From a checkpoint of a small CTC audio transcriber: batches of 192.
Rows from block 2 of a small CTC audio transcriber, named by matrix and row number. Rows with one number belong to one neuron. Each number is 128 + 32 x the weight over its row's rms, rounded and kept within 0 to 255. All counts start at 0. Numbers have three digits each.
After each neuron's rows are labels from the 100 clips, of 14976, where the neuron reaches its largest size: "loudest" is the band of the loudest frequency at the time of the peak. Only what is clearly more common there than usual is listed. The data: short made-up English sentences, spoken by a formant synthesiser in many voices.
# gate: first MLP gate (model.blocks.2.ff1.gate.weight, 336x128), inputs 64-127
# fc1: first MLP up (model.blocks.2.ff1.fc1.weight, 336x128), inputs 64-127
# fc2: first MLP down (model.blocks.2.ff1.fc2.weight, 128x336, transposed), outputs 64-127

gate.308:159127150144186099119124122163168150189199136090152141111058136138166106124094096125140144175134150082131129095098134088068157143147166115137135150123077130108117120075165129116129171082041116
fc1.308:130113156085059111149080177080107156150118105174086064111056095091155181117133159167106092144107144108126144079138153079133115107097080135132145131125103140105061114139197149112120120160117127
fc2.308:110177119127126079140125092147129153074167157124122188131146178139153129121110153102152154165191098146113116129152193133120167134145144116156110091188195151134075135154074141149139112113116164
loudest: 500 to 1000 Hz

gate.320:169135154122148183086112129126126084125120135115130075051155143101098124148165075096072076161101163150134128101088079116136120166161111098063134139145069162109110128104171072180180060165132160
fc1.320:145162077107148136111105182159156132106184114129135149110093143148141136170162175118159211124170181098116149128092139087083109173201130116120086116119120054144186143212117188080148159129124185
fc2.320:166062199107119117086099122083122128149098146133145107121137188103141085130087152067089099080081141108077086116107096187059117122111121138160123134114126098081073153136165132125139192076083116
loudest: 250 to 500 Hz

gate.248:127096128179100152084164122074116150170145141119164108185089113100110146100192185138121122139127089119137111141106099157141124084128154142125158127153123140091146121207092151151122096081083123
fc1.248:102150135081142107144139134097180105115154140134093167102118136176109126070117073113135110171090106069167102144107110169075180154082099108117128127111188127158126137140114123136074103173156110
fc2.248:020114142157047140125146159187153148128155024112144112118125130077166108132190133108152072109169160117105184150062124137128143102134192122113130153163147126133118150116107125157125072097122119
loudest: 1000 to 2000 Hz; 500 to 1000 Hz

gate.59:160078125111145110122114124127154161130106113120068139122135173163135173147105128131129131163147073147061106111174099153126152124113167169137160180109168137086057154099147147134089128072130140
fc1.59:150194040149195169106112099137164131124137093147165164142140155141104128103109132132139122141088100126106174073130126092116182091119109146140173074109129145157177103093145111178117152195069122
fc2.59:118068149078128109152098124024122130119102154100134107042126109090106097098170156150152199080178116092131129109151133143104064105116152144127160107053058126098185111087147129144127139139114088
loudest: 500 to 1000 Hz

gate.325:156095165082091150123100081098149105124130142093068091148168126119129113176137185108117177081128107152175112144107131110108099105137168048133092091092095126088167109162118093124098158173082099
fc1.325:132100123066093147096128118163166146158158103129098132148138160124152145144117157091088152136135092097158143134105112095067140184044126059149089059090094144113147147143175038120146142174118089
fc2.325:116157148112113139176093174151147073111144155096085102135098160127160181112156128127161136183164130127140098229153191113149085104138092176136101145165210146171143101147159117126164105130103149
loudest: 250 to 500 Hz

gate.294:163183102152152110156103123105117074092138142124076146110117135161102116093109103100183191111143113119095103117159104084043118124187180077092083068172130082158153142156182179140056085173048122
fc1.294:110129166195132122115119117135146185161161114121091118133101173073149135170154173147067064189121168119154132155121157157201134134026107163125099129108132206102093116109088101111156165111189120
fc2.294:092107134067115130193116135099156125109144049104096137112141113074094172111102149084155120118161147188128141146169120127130148151095145107106086084129127124142125110138158130119126095095126163
loudest: 1000 to 2000 Hz; 500 to 1000 Hz

gate.129:196145203107119136132125161132218147145176091086138118063111110151126105097121171181154097153123170180101142122148183106125058114175137117105072153200140139123128162099140136131097159109118160
fc1.129:083096137128170119112133088139094144111070133123199127093126148115132080170109159141143093130062141173097083094140058175145155135141093181170167141149151114107160190144096125174130174172128144
fc2.129:157167143100120107127084090077094143101101139074165101122081157132155062091103138075099133127114125142129080088131085130089113167177135105139142187165151161115131143118168145125166132157104101
loudest: 2000 to 4000 Hz

gate.60:100127092100189081092130099117147099099089073089117136131067090107078115092130114123091133138101158149077084113071067190085084153138111146122100078154167079150105129109098136156094084108156099
fc1.60:169164128140128099134094069045133082106095147070139191192127133135094159184148123147175101074140104091168149128092158153099074149131181127110218097134102092126169114153068135129149098133126112
fc2.60:121191162071121133086160113149159162102098108147143178112194098154181124055118074147137151164136164144193113076120109142125189109114186170098110118180129092081162131140125113168145136158107157
loudest: 500 to 1000 Hz

gate.191:106161128145208132113151115186139083144155135154136188086074119119099122069125097124139157166110109102118183096114093099128114099111152085197102166114076098163150122136082145079151115186176117
fc1.191:163091146139079150158125130068111181085102105090116061149191157127114125196141154132155117105134151161150075155127148142121124170162147168041129076119196200090101142121166123185097135089083142
fc2.191:147133100117107125090125155133158139112114092129129120089167065112166119159184157151139134115101133168186175143123137102163148180082110146110141163144174090135152082095038100163121163070117126
loudest: 250 to 500 Hz

gate.262:157124083139130133153179142085104158080144136080173113152142059118118143125135112110112122066157151174148154121065081114129113192092115111096108151089120095139159168117102194109159141075076171
fc1.262:103199140135134108167153154109140083127204150112144109110108104083116132109136105119160124129163155147117133135107172130135120141131148159134132153103140045121191139141178096123129082146068105
fc2.262:149071159185160102111147110156136133093113116050127050137099179113127149127145105146089141078111120105120155152111051157136107122158100063139109117105061091109065120082170165149129105167161086
loudest: 2000 to 4000 Hz

gate.310:173196132120133118139133150114106129098135109156157139120162090168088175121185123152121084154133120096179098096098106145116108154143088098128073189109142074161203104139109142123084153145123159
fc1.310:081141144163105178153163167112174084154145102074100115195150076103118147094150168099161094065104188146097151128134130213158121158173165069130142146148141171119157153127112126157155144117088119
fc2.310:149169106108135052145090133108129124121137090180126086126175051153147144122120114088108136104170122099118149160071075123124120175095083145173088160093154095105165104139151148150089086142146076
loudest: 4000 to 8000 Hz

gate.159:146163183158163184118175129125097139202122085076118157126111076135115076150123123105238130132081099175074086076130142138070108155186150127165159165136154141168139098135120090153146107154162108
fc1.159:101132193138149195126131184115151122140095098072132125110104073164124107180121149101232144124112095133101118145147142117123113116181139080186153189137096142131174089145140101113139165160112104
fc2.159:137149127159130159135190181146168137108121137094123179143103150151145111135119152061137132084159184180110128080194154159087134178128138125108085130112198150118150107124121121143093151214138064
loudest: 500 to 1000 Hz

gate.264:130189094091111150097144118160097126127120166152140098148132118094140105102118095154105140163061085100125072167049133137163070205051107133101151132124131164134099117128072141163145112096135096
fc1.264:136152161147164120144164091080095103119162072102114174149088093138161065182139168102183107106139135152139095111169184056124147100181118152155137099180131142106121194136158128066111150140155145
fc2.264:102054148082150129096174159132147122104057079152156099120127143152144166132115079120110131097154119111103138097143057117084128089120103128138105058092067126091108106120145143161125165136143141
loudest: 2000 to 4000 Hz

gate.165:126135105116114090206090128096125138173108146141156184098107040113101122160082094146154158126116098073058091112116170163099147131125157158126144160150107097153143150170147119140118162130064138
fc1.165:153095122134122210078138103144122116081145109107123075159144214109101132104164193084111107141169192143166161102143090073138070142111120088123129133130146141102127114096149117103109118127168135
fc2.165:100064163164147094064084144085092120085158113119149148128068164055167180106117144162146088082100103135170175127143071028133120087143169131148112106108195133118151128105084178092138070164129073
loudest: 1000 to 2000 Hz; 500 to 1000 Hz

gate.96:102171076095161104122118160106075123080114083173204131140133152119147135152165099133119145131037184194172137132122170177169140094119118143132118127108130137148061156154076090155171191147130108
fc1.96:115120157137099177181165127153149129096108075156156053131129157102142168124073092124118121156179156100133107096117085112157074100104122113041081197123147147116111113122102111194204094135135149
fc2.96:145172108152135125191079128102143130144120161081085138128131119104118120141092180147179146104123188108066128171141168127155102127134120084093179145115128152116136131157108100108174086168141116
loudest: 1000 to 2000 Hz; 500 to 1000 Hz

gate.195:119170122115145114142115119100120111101095112107156084165147181169154051140136142192151140115147143153127184121171147159080147112114151131196106130153081182131134124102073133164113131071089171
fc1.195:134153114092143127119106151104158079121110110097112105125176169125145077171152126232134121081145086136111200112158137149089146100114147150171104104146079164123143109145080173160122134101091157
fc2.195:058154146142118142141151157158133087129145128106116100158187134178178109151096106162183132175168129106128123144137120197183144179096129125161094188107122122125129137170087075125117190116136188
loudest: 4000 to 8000 Hz

gate.313:118130099112118172094121120111098165102069109154145102119140164062105133131127088113086103191157111143120132087102075085125171048158166143113156046162118146157106082098099092139164102121109111
fc1.313:109124129156196135141099127192105114099116093130101105182108147140132114157138141169093151081136170112070182117097134177123168113148139127121173105153085146181144050122089128125191088173067107
fc2.313:120125118118125107162121123069164148133150208162145117106102117148116070148155089119145160109127106114148109147100132130102111140111089205164107152108125106170123141153136124076201144112124138
loudest: 500 to 1000 Hz

gate.225:197147146172182183116143084127100097140129142100110096090102164153103064084132127087114076176176104139100122113095141115117101175128117127114137150145136124116120093159161142188091154138169162
fc1.225:162148161184180145116148067114061096119158120118135089123104161145125108115122094115128095160175135115096142138100097123126137214117135139093137160126136115144074128143137104188138145142153154
fc2.225:163168127148064177135125073184133180184126109137128079173173157172136127123191122125129130138174142111061140126149097154047163182096123131114109066183122145126079182163145136152085112142115162
loudest: 1000 to 2000 Hz

gate.30:116117073112131156131114102116136164118115142117140109132167126124104111097131143140105153168098152085131157118089094169110131115106117099117196110137168163101138130181117122145151104183073114
fc1.30:158118158131148151152168126150133086112145153186119121124139129080069094117109138070093127200106054124185108090133137105170111116079117156134171141112128200167130159154171142072204117100077131
fc2.30:165117089167112137160104142171126104109136110150129154103160100097141118166117142144121076109173128149043148108123101162151139132123136062146155136114103073142184086088166115184101114137168125
loudest: 250 to 500 Hz

gate.94:150120135140120071174074126105105114144173122137134117091137127156074169061107163151145101140126133124136092128096162148150127100137104136126121116061093086158181165111179132129140055120156131
fc1.94:122114110119156197085148104189160209110123128142132183142114163154189108174107134080143106118123116114112148117161107112124115143100119131119122108191156121113100106119105092119163181134122103
fc2.94:074140067130111082126149129135089123152110088100116127165108124147131123119112086142132158150145156128114137105175197162105121182077098122131113114121178136206098076133113169160112110180146090
loudest: 1000 to 2000 Hz

gate.13:148108075107155102131074173172112151064112101154082094087084172133148091131143176130133154105154137086115136101096155184078142105144169102175127163184104112153107111093101118128140160192146034
fc1.13:173072148110130082067170145188125202128095148100154165130148130146091144088147101115135154102096103189127162118133083141135076125101162128099075112114145125123117110117200170158090105132136094
fc2.13:185111148121151044116054149088109157120187125172174129142189149178109101100122134188136187098140074135126134201147167171126123093117106172140111134145124119157104146200106144142097121063139129
loudest: 1000 to 2000 Hz; 4000 to 8000 Hz

gate.42:109152172146129079141152144103148117099102069159139154127078103119146174110196129089141166175160108113137095134152163089156100103116154107154136171151118070167167120128128196144096131129117093
fc1.42:121082142097176122136092128139157192134171150122092137180122161136115114193054140151077126108116167150105131093149116123133123108144098123139132034085122144058126199108103091155156130116144144
fc2.42:159184109133144127180042162150086107115080149097145163131161176147095107150172168153146084109094160122087131119148120173102119146112091133102150126124107189104090116160102140142115082161153108
loudest: 250 to 500 Hz

gate.46:165124121114196137194149145114141129166117096146173040081053144119135122064141124079127172102145096154164085040165125130162128092185067151146086115144111084165146116114161148114098148110136102
fc1.46:079166119173210163154149097093086077149125100087117078147117171160131049123114129158103132087109140147132140092165128146120137081193091155164091123212127142123071111095147117154101121076103079
fc2.46:093123103142077130126200166119178112135167174096116155143144136145091179111198132107147087131131132148123147152102113147104196120161092109108139115133127165165176146123147114087127125172134171
loudest: 500 to 1000 Hz

gate.80:133101099139128111120162056147107173146135126090170128127133127131145112152143167119068122112146082185193130164180139102092125211103164061102111154107096085069085117118142080076100114166118143
fc1.80:119157152049076152189135098092119102107138168120114160039105143078124135199151138133096121145142064107107126095070132102166146137130127123136143146069156121124170134116092128087130173153113161
fc2.80:142167083113160176101102191184183072158129146139134141128166204119111143115058116153114194095145051122112118132132140168096149109099117135157150080124128092106095105114112113126179097121085107
loudest: 500 to 1000 Hz

gate.284:074124122126095168092099126198129116182168090105105154106131105191150136140150133069105092120068131124099143115100130192144096088153088103135124155096112144132138152100173089123142089145159109
fc1.284:131127133139136096167163103102118095111051124158131141133104087069064116092139068092155054176164128108074137125122103088116097082166107104117079125131105119142122162114140172164139150078136153
fc2.284:094161094077182165174150141134164151121114169114089104101140125143081160060147125153138129165124134121140162155158154148136143154131132214121162106108182145180127163148072163088116066179196189
loudest: 250 to 500 Hz; 500 to 1000 Hz

gate.62:188148188148131064111159083189101160094155156181141165101133105074111185067159187124154103186122104188121126101114061117080126144127115124152175128126124128155189130108130145143114120171117096
fc1.62:086154089206186120147139092141167172118161105114137203115147115140096152123177164099100142150094148117085162127110120144109206154153182163150101115119128149121154164143111082147085197177133161
fc2.62:143045211062122141121109175122167111100077080113079096091067143062111078135143143125182109099128122109118116109146089165111091144080093145118141111059085127120101146127134144114109131082112114
loudest: 1000 to 2000 Hz

gate.6:115136139139074082110067120187170175123158096085132190075126155134173197162155138058118138059065156134120086110138117159148136135147152126129145098109126154150138164093102074078138165152111103
fc1.6:154103128096077137114138143119137085072099074109142164096097134127098126084146117155137108112119099078120103148112128127123090169145147072100116156082104145127089152176125127129135129167189084
fc2.6:111190131121162166150123085140097134132139192106150143119185128158122136089147087196095171180134157162176119135159180126176122120097149225117158083177176121127159215129114130129137133185130151
loudest: 250 to 500 Hz

gate.256:108126019144075092099137089152129118084099149137117104091117101123154132071127069084039152146164100186116065125121062112128095109125136114135076121173125110165134167159189143137083099149140097
fc1.256:156148056159091118117104088121126099072094120162114096115131148149128149060142083093030139119151097193127124132152085100077128105104130144124072117176112110161124162162170167129120106115139124
fc2.256:105149060208103126190200182133169151131103126119139175123138131185131156111123064086102146156078099142082131150101125084129146110141120148146151140188100081152143150145117115139138137133177152
loudest: 250 to 500 Hz

gate.259:113174112123146148071162162124097055148138095139080108157130157108103157097113105074135110115123118051073181074098116144110083139134127128146171114171078088102108138144142168103141159158113128
fc1.259:152155143162214079139173168166115149122173146175111068145083094125163144115155164127153169168116126135193137085173189082175180108100147158130075136095147153161157129114123100140110166100141148
fc2.259:132118163198186104160120123056113106103090076122110106115068185124129114160147121095119087114108102103062128123069121125091090093114086077125124122096091146148064080123182190162113134121149094
loudest: 250 to 500 Hz

gate.253:137168148141142195069148110113151108167105101185143109135151185175171146113096143090121144101158096200128089133138093163069109165092136132132127107088126139116168114090145062111156117153145126
fc1.253:093167145123103110133120047134190102123151188122112159163090132102129078154130155070155121097131061087112067130175121116179149156092110093119110109136121139111146134151118106092122197174161123
fc2.253:151091096097147112160146135161197164109075059125111126132174130061105169170100200145109159125143074122146094065137120187135108085096166144128106087100104091166119077056175119120090175172109099
loudest: 2000 to 4000 Hz

gate.84:166139095159133088154106104124158176117155092097075081145134132100124137135092102154129115105108119108135109083154159128132166094145147069114115158132140084146127125186112077110136171141089130
fc1.84:131061129144163170138132113158114172186146155119159167191195137146129137128146106111123138097083123153107112101122099148161163120103105169118201141155132087102145115144128147139127086134110094
fc2.84:124105161049156112119106237119152127114077079116102144113108097077121118116123107113168131142116079076110089164165139169085080169109107080117135138073111111130172047138142128137111108124120092
loudest: 1000 to 2000 Hz; 2000 to 4000 Hz

gate.305:131091079072112152182134157133100138138132102097128166118116178154103168095146130104103153139085160115167052107091133170047127117144127173131168183097121129151133144155154143112135079135060113
fc1.305:111113096062122141177128115167102151110149117085155141088094143180089125073171115141126161145099164144138061102073083151050124125161144178144147184112107124150140151147118182128158150148093128
fc2.305:072169119070156139125151136157200093142127118140163148122175154158083120137094163160139175171117108095148141151125181096140185141106126208126163204106146097128125108101200110135139099164149102
loudest: 500 to 1000 Hz

gate.211:091138175066125104138102096150066106169161130107085069190149110086176131180184228100133147117139115060138175163151111124077088103068095112100192140130157136151170141145146162125143135102152103
fc1.211:107201116110172125102111115157138085141192147105097084169149105122163105159135197138167209144142072100095129178119118091094091150111145108098194141160149118153114131121154123148135131163160112
fc2.211:091082105137158147085135144097126109067120144151155110136096142111107126107139172164085192100136147086147145109157151146153125099198194157183085101107137075152094166102072069133114151123111132
loudest: 4000 to 8000 Hz

gate.224:049146140115097112078098151110081082098094089141149097077104134084074096094160150106150058172052100164093160136153113096116090173121166136105101139154146157135082102122107117123129144113125106
fc1.224:060181086116122082081106152124127179103182126126181151087106104163076096093119090101099127147103118080101084137101070085080126179173151043157176142086174132137113087075111130121093140073129150
fc2.224:077146144121135174116087136169132118121134101090114109130093120162083170130201214156094072067137170107107101104168103135152124160129233162134156118112169121100133142104142086133151119134096150
loudest: 1000 to 2000 Hz

gate.203:109133114089128157131139185168138091144111083050052176107175128141162110074111182104115152126104130077092085150138145155094091125152159096097121136116129140123128081091197138135088069176097146
fc1.203:129129137072132160117160203168136107151128084086071199096151118154139148081119172100087159100135154103119099135158127128075092115162126101116158148106137140124143078093185112138107090172095136
fc2.203:080129132141125182102140126214118138144178083182130171149221127174157132097111096065138133182146158139187111103129141121125181119127157112142121182218166113105148193106164115135102137160151164
loudest: 250 to 500 Hz

gate.53:129152118136166161161110125007175135139166107131107124141146109080113076102106181121209152064121147103135045100133155093144100163112145116130176129183100137162142087133128132148130109087129124
fc1.53:146132088070110083090140119205082181105095115144111125113133143142173160150123060111076128130158126199133158132150127158125123114157150133121075098068136121150096160127129101136103095168139094
fc2.53:105167108109148076174123080102120142080101159094186176195185144090164084091120129144148103114143158130135075077138127191123115158100110109169095167082131220108130139184165142113168161131081181
loudest: 2000 to 4000 Hz

gate.282:135153113176150135148057084127124104132088135070082158100100059133088104068074078121103176152113149130105138099076173114137122109100152133146162191120156141175112117152146159168192147112143084
fc1.282:139125113179142107117092084121161085155106164084086128087115139125091114073135075109148114133140129134117152080091125146123164093110101099138129118138099131092121125103150148127112173134128052
fc2.282:129129147106146165104096077121114156089163120119116111113200114239157084138123085113148164155085117102178100119090080198108154145112098177180165121211120108123096115142099097127092179088146150
loudest: 1000 to 2000 Hz

gate.166:123037097135093114110176145147048110140151124129111117127096073124143143182187151146140149122157173144084118117148165139168123108098135115083098161134093039101126121158108088143151110147142142
fc1.166:121205150118170143146075114117184136123114129141154155107170172137084120105072091093077107134112095119172141127100090098061168177181107146180164112134152231127126133109156144101122141144127134
fc2.166:128108117095165108069136147102131176146093162069157099117114181116110067153082101110135093191093055109099145118087141147134141134144080129167159129045132125117079117155139174135143120153152068
loudest: 250 to 500 Hz

gate.315:164115073104127149120101084130135122081138116109149124145094180168123135146117106160176158104197186120161123132097129085135025102120090077116109147123117106098139105154121121120094075076241201
fc1.315:082116199112144161148138173120133178181129138151104166079145103108127123109113166108122110148055083149122145109160124135128233137096169129117136097112168186117127113105138103115120166178037042
fc2.315:159081156108121098113149160112137133149095093153124160123110132102147117136128116061111147071063143145145112093145129082138108115185056100138080156122141137143062111116182151171081089139190136
loudest: 250 to 500 Hz

gate.222:157104105166183106162102084103134121174112134158103108123162180095141152226162121178123121169179124121141044119128115193091162132132119161114098155103102122116196129097136100194132106104099117
fc1.222:119166157131072133109151119101120110122161133125121121150125166139142109093134132120166107062103081138181112117089091124199093170134150150097173117137154111167110121139135145057219105124149107
fc2.222:140128141101115158116175172128166146143153131119140096106108117154111074148135104023128142131183074093125134142114143078138122132115152073147128168102200178118126140170149159059140111120087100
loudest: 500 to 1000 Hz

gate.232:116189160059191133127132179075084164096088095083099130147118154136099138174165147170144129106103139149143141107131112121128107125179157176120168132120151131171146108089153118103075130157135131
fc1.232:137160120096152122182098127105156134116103122117108099117127106133074097156067116160163128114067109163149086147173177091145123108151119096101149123106162129150151144114177167170103184133083103
fc2.232:091098156127108117126136109111106121135141137146145110128236132157114106135079155165122184160143089148112164122102154149138183107093143152153131062160169154089175145134057122189106098074121180
loudest: 500 to 1000 Hz

gate.52:119077108145166124078141187158100170116087167161086114113098123111153110081139167135166133085072119138077143110186150168110127099122072137120121129146141102156122104142144164142115144160167141
fc1.52:115136127110147070181079129089107114156149142112128112165108102100126143137189153171118146087113117114124067093132126129116171153151161117133151060148108123090102102189118123130160152099151202
fc2.52:123124110140090124108150113157150116170075109146074122062104149089172092107131144070085119104098111130086069066101093094132163163114129089103150108130088076101067070110150114144122141104165114
loudest: 500 to 1000 Hz

gate.189:132149187128110104108078144098087066146123129130091079108167109070104195075155158136083136075105133161112131067115119118145192122112103085189158140166059095124113123119144185096151095132067103
fc1.189:135111200124141131106109145133086102124139121131067153128145115124090162057127168182118100079108104130107126114126107131152197134109071096171147117174104122163097170115151158114151059122078054
fc2.189:180112182139097149182096122144210095111092091084137121130187187129100116169116178153161132086082131131104129157080120180146144106078163168109138078094112146081132129069123140110168116064140161
loudest: 4000 to 8000 Hz

gate.233:121116122166139147108124146155166169142078087101133118119144113140141114149110134127175110139091141108076170122073157198155149110114169137048092130184123126102169166123194102172126169118165112
fc1.233:164131129062104173141117119113071109144116140148102100139105162132112121113142191106105104120131103184205088147150117123092102137124130097167146114080137160161117078097078100112141069080053174
fc2.233:140104150084143101164103153066138076131106177134085149121039137070091092134146191103166141098124121119123129163136095138093131149086090198104137123021058144152113096093143128111137112138150105
loudest: 250 to 500 Hz

gate.202:155150103105080139101111089101185094094095158161160130114120068117090170100115131101147102151041159149118148174144160102119141158162180165120122139110176125110068138150085124159063106103133118
fc1.202:073141132109138071111097169146075167120175112125126190145144181140123099089158090170124076175156080113116085112102124158121099107125113123094123119160114068110127166086195139114096199167086086
fc2.202:087130194090093125080154174179147082049160100081123137154129115087182131177156139136129094154111144086130128118112194167159141152104170135130161074119125106085069171120134167108103090130080154
loudest: 1000 to 2000 Hz

gate.113:146140168084110087147130103182113145130106191168096105096098143128111093112147110178121105135131159134159197162142095167063124101183184072158098122118137102085124131144114073077051130134179152
fc1.113:082150117126060088073116107118081149067069122089094083129121157125097107141175120132145116090074143155096161159139134095107089124156126061087102136098116164145096087147100095128053110120100173
fc2.113:095180067107132122122148075113082159147101123099151086135117135112128143138149186134124136166095140183209109088096154119166175124126153169132129129177134159134082153107162124111148155125115168
loudest: 500 to 1000 Hz

gate.276:142189138083140091099131145143168095116149108153126062091063135117152120131112122109164125090078081126158139181094121173188110163137163161119144105171168121158096104144171129179162189128115099
fc1.276:175110123076177151110107115090154070139152146116129181084108147183093109156124116198154084134086138147174100142110158116110125078127159113073143184087128169140092056068098077148152182145187113
fc2.276:086178121168127097092152126116113160140116123112119067160170095161156172093151130144122149123132146133142149090113144112212156130147189175110110100142098148119171119121078126162168108158167118
loudest: 250 to 500 Hz

gate.86:116137093167105124104129147159112164087103141108162119163108208092196104086178131131093080101149171218131076164122135094123132128166130128076127130056114103115141142063098177110173130137110122
fc1.86:160101085066118145096092168101096106140156106098102117079097110117093076194073119150146122102145099106131112118125129154125071200138103104132134190074133080145087084098136148160154072114102131
fc2.86:090221095167105155114129069149127167140174105097157129147188124160173142130115126116133157172149106145149112137146176109211189129177176158185097130209181125130147139155096087133146120133086177
loudest: 250 to 500 Hz; 2000 to 4000 Hz

gate.307:110130145087123090159110135132088211090174139147142141155131164128091137106122093102098128044090122114127138156120148091108147107158106101130103129127091131180106142160095148093101149079174155
fc1.307:094129122170115134101168120151208114162156110088148113127103137063185153136106106142131131198159109114104077110151110169128127184085180158091108136147144129140149187129103089196127149063098156
fc2.307:142143147104132113146140144129109113168163109110085141089098129111115084129139109120177095103127126030118202179117099094176075169097161138169144133148127111085101082128072162139069158117079149
loudest: 500 to 1000 Hz

gate.278:123057080140137148163097086152114108134171130116058167152222191099134137127138189097091068111127165121121122219125159143092159126031104173079086096100165114125151164057100096156138117158131140
fc1.278:161160134111130119104159152089158173085108136129177073117060088149140145100139076141143146120130108082128126020134097107202114136197163115161151128161070099143111116173121179100120170119108105
fc2.278:150091144094085074142143162101149117122128101124086116131128115070041109095121144159171127082130094163101125142103084129154079114146082135094116143147139174122121054199098138020124089126136059
loudest: 500 to 1000 Hz

gate.105:087169155123081134109123127149153102169151170109111163112078148144133086070111107147160151116117128182093118167101140098111119101114161060128179092134189120124101130128165090190132150106147119
fc1.105:131163109100061156107141092139143116144123189145106146106085158155132084068104096160152137097111141175071137172116118080141106108080167070133167124117195111113107126148156089186130134123167099
fc2.105:138147154121144184104137050194105143103155180111103140092140136141173157086097093049114096110133112169087113168186106094131101106118110127145123147198146106107129138126136088128113148135141174
loudest: 1000 to 2000 Hz

gate.151:099118155102133160134090111129104176160158159156099110120111126149141162130125152184145170147200140093120161150168084177070142108119122120135146175166122070135114086134066139151088183101172107
fc1.151:111143108053146159091072156106148182165154199129055138113146136137108176113129144131137204170179158088151149107156141161092107108135134105074131132153131079158131114112122145150108157110109116
fc2.151:107129070158108171133115132183219122150104136154141179126090121122122125138107150159147139088115100163143100129174152083085143113110153238141130112112136107158094145121167169077102158140146096
loudest: 250 to 500 Hz

gate.72:122165071127148131094047096123083140158082104096165163064194129116184148149082161125123154107100154181107073109120121156155115166125140124113091189163114127111134097084128140155140132161086104
fc1.72:151072202105111117178181148136128141119185131148107079161061146126083117113156080074129102127149110072165197163155115087119164105184118156147136110117108107120132166140155104140127110111198142
fc2.72:137111122129096105164097157051133144128143123145128097120008103060153043095105132132112142152151088103114116152158073115181146115171084176051135115089107125149130108115109161143183121065104094
loudest: 250 to 500 Hz; 500 to 1000 Hz